Weights of a small image classifier: activation gelu, held-out accuracy 100%.
Rows from block 4, named by matrix and row number. Each number is 500 + 25 x the weight over its row's rms, rounded and kept within 0 to 999. All counts start at 0. Numbers have three digits each. After the name is the row's rms in percent of the matrix's.
# short0: shortcut pointwise conv, stride 2 (model.blocks.4.short.0.weight, 384x192x1x1), inputs 96-191
short0.29 102:480453473487505495473491487541513502490485491478543517460525540509532485547487512453532509489487507521497487523540505529513438476482488492505539526475497502502554553499484490506523484466461456460511479468487512486499520448484487504502501530521501496489493442522509486506489541499506491469
short0.30 103:471477517496483458464494510485498504491513491464507463459560468495474509504519486500497503487482525509493508479500480462500483484453457480497485566521534503530489521454524486491491504492442525462467538507489493495504490493509494496530505502479476505504490538494471500482526458533484471477
short0.31 094:502523483494486506480466503512482529529469506518497547492476479514482489477497521478493529518497473475512489483494507535492469470467468481513500466497476478510494466485532502470485522501507492504493567518505497496489555514552482520501494508531494562498534454474509495533476468543511515497
short0.32 106:477488521496494484521522505452523495492506510507469471470499506489494507568525435506487521456478574490499503495488514450539522488491544498494464503522459480483511471537540473509459492472538495487505539515485461509501485473502506456501513545479484478502489492477531496528516463478527452549
short0.33 097:479524469512480458565511475492476514513477485505558501435534509489493528490544523452465476482528501534504511485508464466502514462506529532498489521486534476555454507454522533517525492499513506466518504522510493483480497465509514499524534467543524511515491501501497483502524532531512512429
short0.34 096:533516473468498484529528465505496483525488490489524506494498460493492471487474490519508449515487442531515487477539515511530476478506458492478447515525512510477482481507501511500499500476517502511500521489527452477435482480503494511482506490483516520518481510498458448474519522493513473508
short0.35 110:445494529495498459538488483506499489485466484474461520532505518500482544528513495559489525524494512486518477471513473482515478483482488463478479508505496510460450485473498486499546527487512521498468541480466483484476475495496467504479486486511511480482476494505442525556539489500496494527
short0.36 100:474500537498506456499495487497479502506473473480459481500497529486502553525521500541534487504531498488525477472504471474486524494484482474509477532507506507463441476544518523467484489482526512510511534529510501474493512489506500534520474496500500479462499521500469546492526487492474522509
short0.37 101:484479522520508526465477511521493501518501501486483485496432515488521512477526502488514525501479524475512522490499483486531485494533468488459468543522508512563547511457485453496466487521497506510483502529497466506446496490486475470497501481488547449506485519534494522462518510535544483503
short0.38 101:512501499508518469450555537481526486505458478465494482535460514482504473518491473545506528474526462492501532513463496483512475495457527498482443491524544469535506524479504516546532473481492505495486460505526456486541467523490466488471503494550471514513500491502521483462523530480486489492
short0.39 103:476502501500485442487505499515525479494475505513485526509475528479496482489506485518479492498497533491491499506485503501489579488497542503456505502515524518466475491455490501498457502498492506505509437480493497512477509516511498525499540496501510482517460478469482505516491560503507575516
short0.40 092:503459501479541493517475482490471469489479491439474512475507467486503476492502541481462500506540491494504511516461526480542509479485562483477553476475519494518466476519541495477486504522530488489522492509480478523528526531496550532520533545480472518496473502488456512466488452508528495481
short0.41 085:502445508518507503526476495489486538449451507488473517551488465479474514458505457520498523514485513507516508520490507566544517486501497518464531505478544520492516473501502480480457492502479504491504498487496505527488499499456558532490543517524487529500482532538480463492539487490526523486
short0.42 092:490484461483491512472486500459489503503479512523459477481465478500497511515534483504506438474488447521470491472515512498459533500502453499508483486479539513490495504427442500486502517488499512494486469492465515510513492507541504497490505490454472523531479467492531480516490490478494501505
short0.43 101:482526501480529452508499450522525475478494514488458464504479487472465516521516494505495531490509476527472466507524491476561470457474481466476473495530475486496481506504553512502502505505462489533423506499490435503509485488559510506500516494499510515520466494482474499515542456478499518489
short0.44 104:476484521480522548495537479488555476495519470507514578457488491517498498495503505502488515550515554499505470500501503457503488513517528506514508471518491510506458482469458464480521506497492467481483488502496505522498551489448490473509485520475487464531523501506489494474498496518491511488
short0.45 101:495554511496509485560508444501494511522522507532482540449509510464499452471524512492486496470473489483507566496457490512516524520487461486475610498511459468500498532511501512504495487511488525480487526525495476509483477498551489463486500503496503524483486509488483506511545513482521497462
short0.46 100:509489527489436482479487502530479496517527539482478496508523538498515471485477506498495487523504496506496506524555488492482439500494532492486459482474473484514534539493504506472506479476517500515539557517505508507471463464532503541493498501520522520526532526470506530533509571490499462488
short0.47 105:456454500484493454509481473487496520519470495476480501463467480492497437505492478491487491503528499503510523496489500528501455490518469520461493451507484513497463479496533510468502492507473500462536591508481536518491515488505466467515494505526543483479495535536485483527451501556461480465
short0.48 094:465524506490556472531501479483529489475463495518520515487514509498467494483498507481492495487469519495458517499534491482505479527489469465493471480513462487467474516515544490496478458484540464492470525516479505554500496516484499523520508513488494486544480525479486540523507507527514536499
short0.49 106:518498525512501488518552504516487502509480503485536501519503468502521509509525492520507503529543481480492477492517474462501488502452467468487488496504518516512478520514451478494477482504505548522487582476496505502520461508525532478505520515486477475538524532496477488457477522482538501528
short0.50 104:472505475522488493493461460480537496494477489484479494483496468513482463500523458475461500457530466506475526488469497508469503455555457537515521512474508489525470510471438518524486484507480502480504505506497481521460442503532537468505469477488503489514515519486553506491490446528528458483
short0.51 108:462507486460541502519478518509455482523502520490506479458523474511481435497520491507524517491505469476460457474549495475491494514508477484493551457474497516506455507520539502507496515494509491495493500509506457531509542485549489522516529508529508523540474476531506482516464517524522487527
short0.52 105:454508489475496494498467526463468504514520498512471506531583410509514483460487523495491491488484492526505494503441505494503526502499506496501471518517546484509502474491475514469487538475479496500506497491477510538493485504508516446519524538507500506544511481485481486503490522468524447501
short0.53 100:502506558479489502490558530505521500486520462466562508521521491518542493477488461512498480486538515519471539458461493467484528453512501507503451481518491525502503455533491494500545471483490534518520469471525479508565491490458492497523500515489525490490495612474501494508467503503486504510
short0.54 105:467523489482507489507448496484504495494488501498482546519499464498497526500553527476492497482461448552517531484519484480531490507518483507494479491486499471491463480468475485558481513469504487465465534481473503524496469488526462518495491503453488479560522496544450498522501542509490460459
short0.55 105:502477523449499481480516529477484495508475512517443502560477490505489493490444530469519505516497488485528494533452484501518494484547462450520487509499496508472468483488470478514496494493469476435497522509479496475436484477501481484484494488478497489524513456500467480441481508536482488497
short0.56 109:517469488496524473464498498510513455509523493499502537486504488502517522498449477507498554528506497514500456483478471489485523473500503475490493501531466487514473469520494500564475488488543521509477491465523517508490509541558501484488553498490491504451538494499547531466471517480483488511
short0.57 106:510521488482482507498486474467501479506435487494527547469465535513476510486493510469473506503502532479482485517535503519491472533490525472499486522489492490489466492520463498534485468508494448514467470489507554502537454492556486466494485462502518501479495451486483505492504504479483521517
short0.58 107:504504528488468508470516505467488463473494533475471509602496475501476523533489499462515536508500514497524538510433517510486467525519450461501520529470515494497512482509477477526506537499519486514495504503476504466441448477516495464508481457491511480509509477502479481495519476484501423445
short0.59 092:480522506518488481496512520492420519532467512492489475505512530529540496533473517482533520531500486518531473533494520467504476473488521464596496524480506480519480537501453504479502493491497501476529522517476531518496501514422443479489499442512516515497487463491474503448505484511544486517
short0.60 105:495526492490504521501519532467471526507465505510451463543487493549501479491467494433539501539488505493519484544480509499510491493540452438556489463507531468503486493492484487517525473480460489445505503532485488483469506508489441476473492455508521481515538460508474483446480466516500461503
short0.61 104:527493488528495460522484486480477443477499490454506485524482489505471487502482490491521485546521528468507535497483496467452467473524511493469422471506482454500460496501503468534464525517427469541492520504502524489480544471499549515487463484486531492499508483488517489545516480513465531520
short0.62 099:477491504474508466548515514445472513522482458515521486488484485479470487483518481459470511516536542488542512481495515485487521502517542491486500480475541496491443438515493477510476452497500491518474515460464489491523547501515534529515530540524511478487530458482473526493499493521502480500
short0.63 094:495479513499522471453492484498519483524538485469569501493475494502486505493512518485521526493478469493460477501487526467523524458486458489548532483493476500503487492486506496494552506482523486452507432516542496537506526476459481453515466492513514471518515513491518466517477492507470534498
short0.64 114:502502503484481564474484487460480521465487466514514503509524442487449506501534493506487543516510585484512487501520508524526497477462499498493504484528530502543491476495477498484480489453537511520478486465480454523476469497504492456535553479533493507471475516503502497551526476488527471509
short0.65 107:490496533528498458488489521540511495516467492479509485524482489497504501483498499491519490489479486478553489469486498522479591476504486536527476519503494489460466551533487482458472496529479500499506575454498479467507525474514504463530522494478461506508479525505450551457521525522524548516
short0.66 108:465539500504489496513500507483491497501479472491472504473462527509488504477484476564504488464556493480504501474468493463523492498498487456520491487492542513517471492475512500528505480516511510479494501506510494513477434521566502523516491471490502504545490492514503475455516480502505483519
short0.67 098:492474533466513493554515500513499470473467512488495514537478526511509478523527472469469517488542497484547514495484495464483496492497486509421486541498515492576524506525465533466495516538475524519476548521515500502483506496460474505512509474489526464541527508505499480480485492519524529479
short0.68 101:514489511525497498529503502517496514505496506444528511504488476527510500499514457502513480523539504497466490490494504447524493485479487477517515507478524504507526523515534486452498522512509529459464450527499507484517509474447544450517498504507509538505459486483470487435489472488523511512
short0.69 100:480514522489491502475533477489492495478515508496514531512502482511516541512487501456517492446525451480481470503443529525513473484503548508483478476496534518491487475500480494493518523541525471497537453513483532468486457463463492546488531528503469469551552491563497507497522511491502544524
short0.70 107:490512538507470479498515499513502488488507489495511529468488454460492456534477501498497498478492453484460461518501478479476530496500470476478598490500516494488470523492518518504488502496482497497508530502543493479492500495538497488521481502510476476446524465559465502533493462486509489506
short0.71 086:491544492479487471495491492466511468458506481515462547450465481484500464519518467459475475482479507484470527495472469507491484529486476470539494503499496508509465488486518489563487475539482497569508443494493488526510433528537510471516525503494453510501533503471552480505510490477491540496
short0.72 102:467526511500505472501504477523498501490476490479481470463543503462490493482518443502448473468499499503513498497492506501476483512489526491470493489509501494491475420535498515479465455527502498544508526485525549507490484486497492445504541488472506481535507479460476487495522515489527511500
short0.73 100:526483499489473462482512497524501525504513530464507492499489491498515496502452476517511447481485483500474550512468482489494448513492507479459494514468487478478500534449466513506493503521544505527536446519529503487543499489489488474544512429516534506459517469485469492466522530480508469492
short0.74 103:482492548464515490487522525490516466505486519488457503502493513477551507489523505478481507498518512468516503498459524489496493488541519502489482540494511504531477530489512457532493493495488498498528517534505473501547524510460490509488535464519475496477504497485482505479485458516502495508
short0.75 074:529476505543508450507504484496488533485557485484460469493539517489469509463506513486500517504449453502455421503519485528531543514461501484460493515498515489504502471514506488431493566483507515507490552536485469485486513472511491465490534473511486506517496502491464472505506523503516502507
short0.76 097:485488516499521467519498487486498492491463466473545504484514480488511489517516455490507491523549460479480504442477499449468470517496469484522494484500474469530489483487493504502483510495508532482522510545511470490505537512484552519491547507483505490509510469507547516488496526496491506493
short0.77 096:483480515474509506480491512489502481473496491483480509452493504509487449471483539494495471499502478548478534546474480526454490497495482475508467491473476487511478453493494520531527473495479510527476502473487517499512481473566499466491547470495470525488514499425504484542504541510483498522
short0.78 105:490521499477505496518515433507517493490470471505480496500483523472553514472473530547466497493489531473526538504447488485505522534503467498512497497518495480496489510475519486547505481511437507498462516517505581561541528506469542523511485461474466499495477528489500493543500528416494558499
short0.79 089:496482527482522497497501519522467478514491502476474535444507477479504497532478519498467477472507479490466499498509516515445491539469481473467526465496496516500491492476565517577473508542525495538512509508510521526495493517538500486494502449502496489464524519488560485536482518486507491510
short0.80 097:478473517495461517512501487495482502495475465511482481444495478505501462475502473512511468480470482461472420479530486500473536450517481521423528471497495524496454510484476502537501491507522498521500592505494496507485525485488479504512508496503491514552487488545494480543450544540572497501
short0.81 107:479454511494475491494506514505503493506465492528502494522520486512516470496519499478516495506460484480492503503537465494464492514534484463484478477475470479459480497523477486493523495510521483495517520530467480525491458558449511492509465555523532500499522472463437508464513473457491489476
short0.82 103:500523493554519503480539508501515467498532469478557537541496480522515509484457526550510503508511485507482526486440519438488517491520476473505510491457468511519486497486442453515476498500493517492490527488524496501567508504496510475515485482496504511479499543494476472483530498477486498470
short0.83 098:479475558492503488488508469478510481514477467519441497548507516475491459562464487522504539464467483490529469484509508508538487492519507511461515502501511489468491501504514498480516464514507498518505539520513461516448507518443556500509527535492484513470492525487482502495507484468488455494
short0.84 102:456497497500550511461504491508540484471458477501488494511458502489469551493483477497503477503482476462505476480495513540524529485482515502491551452513494502525491521499489495483496519488520496464490446517535533513499508479440488505441527476499487515460520492487503550498482501485482453489
short0.85 097:484496486480512490500500455504495483477448463508491496477503518524489532511474484484490433481513497530494539496467483541494493495491458471511524470518479476494471516507543509523495498542476489515501499521458506519503457507481465515512453505486515524526500481481506507602515474495504503492
short0.86 102:478507521476489578578483472485517498481497500487503492528474473506476541526482503488499513501468467537548453536516484466505539523475463490486446504480434483506474501486537482537479478490480522465509520488468477502491507535522489500494461499486480488478504480547511538542495497488505523485
short0.87 105:464486548506496490486506476501505502495513494479550479573469482498518486490471463549501538512525488478460501504507454483483488474464508519514493500534485501498477501459511462506479497472469550471509475504500519502517472489494494484473472477487525514476493513495519490553514508450461493501
short0.88 094:517466476484518500537516498483484561507466511525487547498469474462494463528524496510492517474466518525514523491485499521505546447475529502479537504458479490468494494518520510493497498515482494465499511543492504495479469491513497519519533445566464531480500548473506478488483489506532512471
short0.89 100:496513513510495486507470518443488508528470481480493516525525506493469473456478488506506461499550537489547509521456510506475518529511475527476524509520513501503543493506512501501497483500449514542517564523514516505535504509464485500509488473458482510465502496541478443442482493451514519484
short0.90 101:520550503487481490523507504519488538493478506485485467520504515496495442494552521515484482493514495504550492461535501491504425477511456509468438491489515510498476480508518515505515502493488429470483517501519441512472548461519494506473529460535480490525504501491513494504495545540468500478
short0.91 093:485489504491488444486499508469504467486491505520455521474507512475489515485498487499485454460499477480517576490473497514511512520479502482500507544492523508478513489492502514529456491521515478562516470471466513501521438516541546485466496478510479508482529477476531467489530473480473514480
short0.92 105:547428491539483480457504520492514493503522485539497496488509462507515531465460499497486506497531490465453444477503490531520493452460486473500488507485496498487530457538471524499494490504513495466466508504479489494498466500512506494465496479504513496519483473511529502456444549488532458505
short0.93 094:480522480513501458508526501475499493482512504510514534512486516489464476478513495472491527480563489493512486497531482486500482477521487517493485471516509484533525507462479485539505479509486538496448536485495530480436463499553553499498471468485497479520478508518469487477486526482557464468
short0.94 100:526498499516468458534519505490462524478486482475501512421494479495496482479501400479482486475489498490496450491453463518520523469497523479458498490502506492480516488522500510467509503510487535503497531519503483532466510456475457485473504489534502520456513528511408496483501519506473522494
short0.95 101:482488527443487476514542518491530517523502501516488513532488517505453474495484479484502507479521508487454532490499498481476509506511529493476475495539490513521467526481553471498505453500480547464474511475480563512557500494453502482490478484470491464471492503504484502513499537526534440500
short0.96 109:472498470487503475505503517535508471512492521505519564524486479523460500524524501469516511439448483548479530488456502486516484494469467471544530465479447483504515489506480500508498587487545491468492473522511503542465501459504497500535504514485502492502495496518530489489499506473510483514
short0.97 099:423528548535524540525473476513521466474516499505524504516500521527510480474505503493508490512515558508483532465469494481538520501513432517527498471476531501532477478482519471491505500499491514514487499526486507520488528532467464490515527493516524541485495563491535511491488516502480525524
short0.98 105:489476517492514535478490477461501515485525538533500512507485474510443486490552516467473545515439527502519517489479540484531488496530467483547488460474514475501469494504498480513510481460519487463481474479515512514531496486482526526520506545492496508496513518494492499490510511548521502512
short0.99 114:487501491498457503482482484494524462483535486478507509486469510489477504498492479493492497466492497470484497502431498463517479497453476526482497514503458478498447492498499484501462455474575473463508498499560496536537476530479520483519523507481482502517488469468526498491503496510506465517
short0.100 106:487525501506505491523501490492530491520479511504502510536497509514468474502486493435504499504491492523496549519519515517513527452536497504466532529480508508508481508476502486550480475512532468507495493506491468469511569483484540501519527499540490487476450487528497468470508500496516531447
short0.101 102:487491458525485480525508519515481495476515510494522494579501496496469491505467450523509541496531530485483532491480471502467487472482508483456429505508517477480465491455482482483506510494483528468496504514480537488495496468499537472495497466503557541463506561494503485502512511476504505495
short0.102 100:451515524486472463560475507496524485490505494510521480528534492479519465512557447492492488505484515483464504490534499488460496490531487514484506494464480506482504506507524502508519501489466498494467544480503485483530474487477464490549525498487519509518528514501506534566484564483564455499
short0.103 100:487500507497501524488526481516485490477445526508473542477486458488528500484469452538490526517472478477504488524530488483516511533508495514475465503536498498476476545449504516496525521476521513549466449500546495490507475517515486508479507529517504501487536515471518444536511491511511451511
short0.104 102:484501531531484525521530454482485486470486481483528484525489480519504476477537445495492503520496503488531481458491498479529521520524472474504476484496488487537474487493447471482530495515491522514458503523515514484477520496513532508502503515477508563505509495521488524490537493516459522546
short0.105 103:477493519504509439516473492490553519497450500470451488507486497485461523476486476566507520483499477486469483491526514502532537485487463493493472538498461500493490538543511517469497509479498494515450515521522477523496449516536510484537522498489537524492463499492493496529511466479535498463
short0.106 103:580430518525510479501526506484488482485499462501525534492487458510497456493495482517506453500526461529496475515539508526487482511500470471482499503499526473517552549520476491465467531520524501507465556564493506493487479499499487508478496460517486553565510494502484499413507514510497505502
short0.107 107:506451520468495521527524473498513513511495494464532522494526481501476450456571498471486460495495498535478528501487487498477501512512523491489566489477476489501514499493506505492490496511555526470489474508472473525471465561514514503540479539469486513470528513510482506471517471504503499508
short0.108 098:524502493431516486516497466498467494481494520514492526514490508488514502510588465488509515484522526483484488511486483463477501533510478459482482480530475487535514488469510449485516487512462491499539504542465499491471545482468550542493520508502478482502529503506513470458508507507496511487
short0.109 101:479498473501507464513511505496482504512492476490523499471503453508460478480447528477466496498521484492436457497487509479465455468497490472500476490522485497532545497477525526474524518525535518505496493501515475527512519493490517523517536473530513500483509452531539472564504523491488466484
short0.110 102:491508461493487490562518509475521468510464531476499473487478463538487475505495477489504505493487588456501538542481491479544501529477458500490528508480497516479502480488458470470558450488469494461475507536483572494485568487450453471504500455514497493499528479484494481464469524483486510508
short0.111 107:501503453455493543552501492472475520472529519516548518540492497539485492514532463457485538478492536485505514507497510482477521494449482512491459469476506511494499473483456477537542479496488477498479519534508531527495520498486532499514523450533478480504504523515542496480476530482503521531
short0.112 107:528471472499480517484500472520487484506512486514470480486512497544498474472500500516492493476506491559458436469518490506494473451516467475468543515502498496516460495461492499508513519519506469484442535511498483500513511482526477493506508484496501503570491523521550462489473485506541504490
short0.113 091:553523479509522485502531475482465543486510520528496513531482484492466537516580508521519522496515465489473495502477500548503468489442447495464466488492519498516517516511491486481505475515520490445496467489519517490505475491519507548449495507460498493514504558495518452517538540533487505486
short0.114 097:473471527447482510446455479468527489500529510468508510491465500495511485520583487511511502504468497473519463487469523503496489504513433486441487514497520490526489503496490499460523513498494493546492488495463509483521438492483520491530486541521498481499494504473494510500507531520513500456
short0.115 097:465521483507526519555484513487522473488487454504479522539519464556487513521474460439473481517513493510510472532503501518536506507515486517479479496518484504525480504479537516530506499533504499516474506519487527505480522506476499539516549465538503505472496492517542489531465487496507498496
short0.116 095:436506530483503489504482478511494505509487506521497518512467518479497495526494528458511446484460458525479507470472493521533470485459481544509515503503501524489474522468463531557457542474470499492502478459510523527484489472518489529514519482510481515504479459480471547486502514461510478475
short0.117 103:498474507509503488469474479513502533549524506542485532482498481474460493501531518526515495504505465528524535498479498497522502561493513496493485478471551483504506488513485519521478469510534503492470479500501530473471524477541524511509509512502486532457504458508508468473469480482468486556
short0.118 102:458506531462491525491527498555445499501503488495460491520482514503507487491510477472473524519544572499555487488491467497506487482470513503484475488535504484476500508519528474484515468501464519486496576534493508495465522491478438514505483504508493462467514522494499537543525528516498501488
short0.119 110:511482478440494491488556501510480492495487486430563491544470489513494519488496464545490502492541497519480506476460499438511525490463489472464521464499489492526531512488476458478503525517507500477486485515532467489554485520479513508539469508516527522494508513492477491480493475514495490497
short0.120 091:500474513481495492518507520501467468481570501518481526524456460510465457503456490489501517501555524479490486490511518484435457501459525499542470498513506503492528512511473481468488479473481480501531499512526551489496501465510517459528487475460487464497493461468521506514487517501445492486
short0.121 107:459441494538519514532521473495516502524480512529521450499518506518525487502466461492503478524483465498544470488513498507504485508489497538466490524506491479512495489518515497466538437553466499517429527516504519466465525478473532530510528486482477509466507479472430475502429539480535472504
short0.122 099:508486511485513458491504514491483535509507504496549548478448482492526450483467507537499519471461487505543527531520506484494468505473479464525475479472510503507533573498450480480485498448493443497506469519476514484506477524495465450527493484503496490510494510477481556488491515512506472538
short0.123 093:500482521505510490560541557483511525490455477503517487524503486472476488510481484482499458533491482456519517523469479467487514448513556485497495483501478471470492484460543498471497426528475501500515529423466478515489511531489463495481504485524499460526464483495522501512482496454484502436
short0.124 099:501474488491532511538473498496483484466473501478483497493516489490518489483512466466495500510518509482459511499485505477473537529567504511492463489513497524475451458521517502455536543531455481526494502480496507478461568496514519526498520492504464510497478460498557514494502497484477502543
short0.125 091:522474504502522479517538501453563487497517485511566505533524481473525483488479494498476495521513532473527508537479475484498535470516562482478469471496475489491460464443451469452527485509512509476511516494499485498503524517463544496511506521470522439500503519491515473530496502489471488459
short0.126 100:503493522496502465515491504510475482505510497499489495460533460512509478489468515492499516501491525489526499487482462507466489499501481504472536489525496541509443446540526519517508452473513495480492554535505485512500531490452442464502518454523488460511492543512484493435527481542461526507
short0.127 105:498542509465503500482491520490453536525508489491526526481492494521541517516505487494522487524464475504528521518497509469507498570497495462484481494503516515504489520490490498521503515489468501516476497490481477510514547481530518496482501511488527511495443478509494494492491495560472500481
short0.128 102:472498511488547474478493500510480512504454494499484481482486485507514505536484498471484508508469469516497479491478520512500487484474483510477475492491478494502476494505478507534491462502504494501468503504498508508482512514452491504523548550498528501505496449492515531464516506525535495452
short0.129 105:491534502512512497465493543474489517527503508505491437441482452487498457501523547484498479468475470451491483511479505495505507490461472511473489469510463492530499448501487481482492480510476514528477502518506477498507494479511502503479538453561552489467515496476536498516489516526496481450
short0.130 099:485499504455528478526500499479522474526459483492551514473484513497474503524457502496498522537512499498506475509517511475506502502571516513502513497492467500515439458530465462513540534505466452474478496493516539521529548445480490483471494514511473481506501515499511502537500523503521498488
short0.131 088:462470492527509492459514491506497542491500483460494483444470460486487496488517606513513487479439443510473517490478477531447518474474506489495532487499491506463507460472505488517512514502507506470487486508516538471493477509568527517483471493469494489514505512493527488503499522514467479488
short0.132 095:486521476446522499491510482510467549452514508509458503507502507477526485513577473544495515501514563513517493492477499495521490506453510488538488477492513483521517459515489541463496494514517476472469521504507529512534466522451471545505481484479510478483479474518521503502520456498475508505
short0.133 097:546501489463510478527518494478484478496497506493525531436497502472508501481468487511508515487551455512515538506519487487520531498501477485477484518487448507509526488492506477478476521531488452473512544521483526523520511529520471468495520491477488514469524500504480456486527534519485450531
short0.134 107:494513512500501458491487487452542482496490488527549553527485487510480495480480536501511512507485585490526480536490493451486515501519500465555518498487494498489487510465432443517515516494453467453529495504505494533509506529537448473531500521491490477514489505493510476496468517476464495517
short0.135 102:467483507503524515495484479474503463479456501494492513464470471482525489547523537481463452486522468540451488479530460511533500467496450498509505527490500473515479475494464499567508526496514479469492484477468511536489490512496502481485469500495484507553505496529465510492461523482516545477
short0.136 111:490492521487472499484512511490526520502477510509465537550540480476472462541519509502498485514491508462505537489471481498535488508520499516491414493508496502491495445491434494509497463475489479472457516477488465499445469510489506505509459528532526482517496494448502527521475503465480468475
short0.137 108:498490525468475499515509526541479494515493492492472495484484546525498501467474518517498520512496575490470466504475494504500454495486519478514503520478525510520468520468509548478511471461493504479525548512475503481487452480569500488465517502499494464545515489504511479570463483483533486502
short0.138 095:468469528491527495503523503450561521495500493483567528505515494511478498512511467505511502468518491474481443543485518481485518470502492468497503454493494498521452482486502465473528484490516490462498471476527535515509511457480496501496504523486462480514503514495521468551497486497523496496
short0.139 101:476493500521481526505507504544498498510486479484519497525440463470453490534477529541475543473501509491473509508485503447520506523485469486533475514508505489474485517496553485477530541472519519522484483506541524531511524464498502485529494494475508461463473555529471539451509501517502464520
short0.140 099:440484472520518463504514499527481500494483467496498483509456523506487524506517484518530500495528535493550526440475488500505519474514507468444485494508503490504452491502510492483505476462495495479492554512489468521501479539541542453497477472498516489521490535533503530458512529531574483503
short0.141 103:576445537491455522542512491450494508488539498490526482542504549491494472507511477504527502497486475503482481508500505453522503487469476511531520527518470483493542511476519494493525509521551502514476511474527502442492491494512481465475497517472498477480497508491504519532509473508560484519
short0.142 107:522463498529488463537490554543522496499484486471507491497450511497501501505437472490496491500492443498502499508480501511498525514484432485481515525519484513472597512524517496506488567485463481544494495536540527536488522490478500493507509501494506473494475505511473470449488486520500498495
short0.143 106:470503506509519457511512487492494488491470500487508487480512522509504471483551540506510479530491496490558477464467497490492518451550507510538467452516512492477430460492522500472499481495464489482492563511478500473487542520539466499513462510497485493517492542500495466563504518522493514487
short0.144 096:495473499476517447476449495493462504508544502497497488460452523482494449482486534513500476469498540464525467511533483517491510495466443482491486505478521500507502517454492499494509540478461499501526505490469508509495471499492491501493505519506496500476476488469515537511483524541493515474
short0.145 103:458456483543485487534500469498506468488477531514508489508508515510539498482520473531471493503486518524543498502504477478464504522521506549456448493486485495497469509533542479525489458483495490512510539477480450466447526514534479476502509516483482517512523528493511486502480506500552496504
short0.146 091:503526516477485484473494552477458489556481514507470494487503472546509506515504521472514479513506491502521505538483481479484458454491517443549498506508505487502492508528459509513523496499509496429518498504499520467484507507454426464472518484496503487500525491501453509437494459516513502492
short0.147 098:547487483503459490488517506524517461496479510504526501463458513498513513450498478485507482503506468514490483489506484559515509477486478509516498508492499484513497493486490521457504510503465474515475551498490502507481463523489490482527486491472488456518486544487557488492480544505498558477
short0.148 100:496512494488508490465548489520492489506501509482523483477474481467519520506511527496522502492477455509504539499514494515480479508518492492482460504472485520497449505479477503496508507472488470498493485520516530493517498537511485577506456457517501494492523496508443515462519494492499490522
short0.149 091:541524504513513493550482509498534502480477479491475528502515482525507479501491497523461480496456492497498521526512485501468516499521486474470458481514481519491461478531532514532479490496520495504477506515481505487500470511531477507534527477479491491470509520469494500519477464445523498545
short0.150 089:476447488485497501524507479455496504513489465464526485516507479470522512508525474477464507511552507453471521465443489426473474517545530505522510473478474487504461446444499481471496513508510471510517514498492515471505552516468536528509524530483476488491510491492517499472518470515514437515
short0.151 100:425515518521507479539486511509490484474482475494454495462481527509506496512514494566500544502503475521505452480491502532512468512506519531477465546500481507494501461529525492466513503499483487527494551519485462485497479519507506505487495506494498492469488488500459497512487528471515498542
short0.152 096:481469516478501489498488491491485480502481536514503463550486494497501520485494478533530544508480469500479473463503490489482578502527510485465514482520531519520495518531518456470501470474528485487479502502535507463498512486504469503526520483484511495463453523528510498525513466497496460497
short0.153 096:463531491454508506445501484491481486505475481475514453511433479522474496485476511504497494481530459528497532474473476472528510481529481449509512514486525506483508528458489480509500504487539534521524502475517517501476463499565464527511500453497510510494501498511511470454476482492498494534
short0.154 099:482496485507495529461467465504491492512431487500461486468460464481480445502524445498476493493479485492487542510486490492495538526492518475523562493522520539513496507501490501567465485516496481525516430535531495501492480499513521516485471482529504485481507474509500501504514505473458496526
short0.155 093:461464505525491552499500520461556534488505508452511509510467482511490514502476483524522536507452511522504472498504511467495511466447515476471560491494511502494486518511481459518528520474510491463508501507545521531514518513463556478523520469477504498473490482492494431513518469508558498486
short0.156 101:501493534447492449481523440486464517476481501479530480527498503532489470497536476524502540509523526478520481484496486515479503535536514506497466466523509477500454450465457435479519510489464508522483494505484505508507543490471544535502523478482525479466469456515502540469520507543475518433
short0.157 110:517507536469519550479481493478478490517553508454529514486466485495542488518507489506490502514518519498519493483473475494489517493512421443490510523508535490513481479494457468459492488535473551494506463490518470502441504524489522489513491512492480499482522495503499480488545515518542523480
short0.158 102:500514470508484506516515526492471489507511506461503561521468484514469524516495480465497500513533515492488504473445481470485477463468471515483459506485453486543490478507479485520477503540474485454499496518478533521465462555509518511509485476508507488523490525503528462505488570522486500490
short0.159 100:431533496482535529522488496489516508495475509504484499520485499489492520492462528496505519518507480511485491498527500517466524485478471480501503521502494483466485500518474526465523559481461526477495526508557477530507512486514481532505485479511506493480486451504479474588494501492471533501
short0.160 109:497545481507526471526489474512464465445469484454507449478479465493509527474504511439516484511480514478490510505485495538497517489492452487479447471508503496511513524544530526539501492493509492486453501506478508515475542513486496551519520455531507522531495503516493482534509465465453511434
short0.161 098:470490509524524461527494491471528503468463490505477484503488510482468564509480495536488511481447483496493476500513520505512476486501488475472469511491442511434487534519544491505523489505473464501462496512485477504537485472523578503528488487462491499500506513493509514521490507467505481518
short0.162 098:508486494497537474542511513518498486525488502496514503475500463496491467489505467512497473502512468516556494477552534531522506489503478519488473499492508509482527536517492489471505494516508492501518520542492492494445517482495459473500514494506523532506525531509481469427509535508445491522
short0.163 100:492519517452496510518498510455518521503491503478547496487593494488483487490502489455506514477459562499484487468486499475514471479487492513527485513475497494497533479522481502501488474494494517488566499496518528498492513477501474472493487457499491500518512474512486512445485473502506477502
short0.164 104:524510535580504484493530515506485500506535482495518507518477474498512484530505523538499533480524492493507549474486523467535486506472460530468530530475462493571457468521457463495490515517504494498467537540495485499534439508485549476494500486488540514518506509485462508500488494464488517533
short0.165 099:488487511506493466508489562509502484492496528514478538501577522459464489514482481538487470444495530529498537486501478509432508487509531516465493504459511495496455501503519495506505532521532505539495532500491611476481531485488491532506473517534509508512485513504533511518486543467503547492